{"dataset": "rosettes with rotational symmetry", "optimizer": "soap", "beta1": 0.95, "max_steps": 10500, "final_lr_fraction": 0.05}
Rows from block 7, named by matrix and row number. Rows with one number belong to one channel. Each number is 128 + 24 x the weight over its row's rms, rounded and kept within 0 to 255. All counts start at 0. Numbers have three digits each. After the name is the row's rms in percent of the matrix's.
# convs0: first 3x3 conv (model.mid.1.convs.0.weight, 96x96x3x3), inputs 8-15, a 3x3 kernel for each
# convs1: second 3x3 conv (model.mid.1.convs.1.weight, 96x96x3x3, transposed), outputs 8-15, a 3x3 kernel for each
convs0.9 094:121142127113166165179158162094133161138129140137115132131156132132132140109130089112102129131158111069172116124148111123135111124084090110081099124150154123158138151122115097116122103142090134094122120141091134144133
convs0.10 100:152110144094122148178143148102160107077141091103124172158126148110180096089080115153124171078109150173091122137110073157091101119143156134111103140115121160109139134109106086162117155104155098181136145106075124141127
convs0.11 095:151089145099111160173124138092116149136134101114175096084137109146132112128133085171120131107124093137138125121135160150109178148097134122105113145124101110135136100123118115138109104083098099150150125109110177116115
convs0.12 094:133108107130118126115135124149152108154133128135127111128137111118119139144139110140160133095104111120135158109069153087109128080080117108159111095134109111103119111104090112109130099131167136144122138113099125136135
convs0.13 096:129126164119116130139109128136119156160102129141111118147156107130155136134134139094146160095153130161113160101106137142117066130156156113113164074127136131126133150115115112145191114117138122124074093159152105110198
convs0.14 097:103163107108119113090074099155114147136125171109115147087129136116139133102143109055089069139127112102109115142157126127150152119121093135125136163129089199159123103141153115119142160131102121168153129104153117098095
convs0.15 106:115149151135096096133079164121087103165163149076096144149126108098101140122109128149131116112143088107149178115138139116152128124129136121129173139133148147163100119109098118128148126115132098069112091132207096151148
convs0.16 105:128134202106120158115116129100097129135104121177143097169111087162149138146165167095126043173131091173141099160123117122144134162092094120135125124112130148132094120109149134134133080098151130133157187106105098108113
convs0.17 099:069139105101082136131138134101119107124143149101143115197149146152151190120107110144122106146150145164125159137089089109139145138159139122131160132084116143094129118121135150105118063127146187139152132127100144122135
convs0.18 098:155123109143119092167150118115135180109118113103113127109115117110113136133107117118141098126125120163117139169115137115138098136129142118122137144138132088149174115125093145118096103114122072066118129115137150106134
convs0.19 105:161123105115148141126134117126106119134130130096107119132126125132109139138146133091150169121117135080138106150132104122151105137169110146136072139131119103115141107136143127198142119093140080112119130114100126108131
convs0.20 113:113151109114145110137104152117085105148141123135158135155157160102093137117149138152132142150144133100157124135130126130123102169139159106158133126153143102160139106115136124121146157167126139121097124127202148140119
convs0.21 100:135128143108155130122111109120172140118145139135122130121146142138152114170134089097110128119132130107106182139121175140145116140146139133120160127113140157146135122132117132182072079143147165124109121135096156098126
convs0.22 104:113144111124146108131137136140123193154110175113100153111138134131120157123146121141138107058124154121122133097122135110153100134097127061112152149144134102161113118130146124099192106153118116132113091120126135146137
convs0.23 099:134131120146121142123061112117116115133096127095160135162120084061148113133125107161124150154125101152115104104154124120120078160164165153081129111113145125090096082168166133138121119162149135143101145145132096107107
convs0.24 099:103114112140137146158104132128099132103112123129147087139105125088124109148122097120152136106103158112089121111103064081086112137099127097136124131147120125160128113076097036133103143139088117146145147096098116074092
convs0.25 103:128147110094160108144154125138108159126108127133146117137123076169147120106159127113119111109134126137112146130115151134117155112075125100124184160136123151164109122125091112081128152127137099103144123109144104104104
convs0.26 101:116137141094142134118112168123122119122164096103092096125107174128130128120141094164156109114104123189141120120134095119131146127106129118151158165129133098074141105121077158137144185135090125119138126104149097164084
convs0.27 098:119145156153140092083105143119109135119119113100103150164161062130127165095180131149089108147129118148155161118167156116108164150150168122129129141201139166121105117123070112142091136172162155133133144157120109086081
convs1.9 103:082155119091110095160132119107161156095119163114113123122149149118178104105117135093079202138110157088090119141133132082188131146128136155069118084144093125158093127101165096118146122122175142148115149127106131152118
convs1.10 101:102102147124153161079094149182133052141133119173195145121128161184114160143119098169112102114110159140112077125139117090115080125125131129136130114166107105126118110119128120154131129148169100167148132135098157117084
convs1.11 094:137141142095121119128150147159150147131133114163098119095153151082107140112137174150146120113120160114102138086126110144146136099106090116108104123126154074158139133165184150114157129106155133164108130130111133094077
convs1.12 105:147113123119140123165130117130099166118143084119127116109126157127162133168096119157103142138134103109126139120123106112118126154155102188114122146147155096111151167162132116114156112114114153087104175122132130124121
convs1.13 101:129138100114113079115150145182160127099167126104141126134140150111127143072131150083153076141162129155125130144145118151148081177172138131170097116135113105139117103141083093125087091074079157109164099114133119149134
convs1.14 100:108152117137120110128157101116109157116146141133165113114112138151149104123121108131134137132144122151118116121090168157137112142107132169098131161129144181107136145135154112099132096136133163131131106127105091095120
convs1.15 104:090098154135158151102138135159122096108117132152166169109123096124115112106161112083099121110145145125084087131091133103126107081140098102117135109092132113103146156127119111131123142149157103126159104136091132129120
convs1.16 099:150117136121143149137153147127114148093163115173142133107122146144099130089123127155116108166115143155091118154174081132140159135154111108093111132104121155119147119157143132126064091108125135145138115122105144109090
convs1.17 096:128128147130137130100128107168119185110089155137129175141144150095147151156105096088136132128108155113149141139118118082137111107160103182164111149132091173155114154100129116098108111132088124147115159168095137144120
convs1.18 099:131084138109146160102103121182132144147125066115123108119108110134127160120083136125157111131114135090105065149175138121110163157097072140135147132104148131137159171168154141132120129136116120116146142104143135119146
convs1.19 096:126095149143175125122149122138113150107122127142111084137115157126124170106125131135166164155118160108120096112090131116114140137126131081125117128133136128143091161116125146075129149141109089105121131085141139127087
convs1.20 110:065125123096122137118078114091101133122146148123158121101082131118148183102128142119100109089125126114132150125112106139116116162080090100101171120112131133105138139126153109115097174140112145103154129168123141110088
convs1.21 099:124107132141138158137137146178156117135130083121108155125148137179134117174121081081141142144130092122116137202110130117120136142177097111125154122132126130111094143142162120143152133124126109151137140161116112144108
convs1.22 103:099143114101116116146115107102117163093147137067133146152122133135140085176159117113110072089140109179132117114129097119111150112111150133146097105121126084116122138137144064120103139095105155115135098136142100116203
convs1.23 094:136139119171161142135111121158130105100131140128146153139121128188127151121129094151105112145148141162135111137100107123144148159110115161155081103138082121123078105106134099104149063145148197124088126146129172132133
convs1.24 100:127154160133138119137122156170131076146135104134147104148123139155143140107150158105133099121138131125108097115155165133133146143132124150139118104150112127140119155114131121108163143135127101129120096150123146138163
convs1.25 102:169102088155117147096126155116095170153121098120109111125174125143137114158118138104113159117127179109151134136143114114103130113127132146132097100101104109152172144134122123130145072122135160129128123177090111113178
convs1.26 094:144111152183136117101090132152126158095145126155126171170116099138099118144182170122126134134132112096098121123147165129116152159133170165148141145088142131132136177153097139110087099087074119132095124104147163113152
convs1.27 102:118143128108144109134128161119160124172138137104150107137122103156153128140117118131108142132148133147113116113126140095132113102150179119097135171087120179117126084106141100132156113134123131100133145073088125197141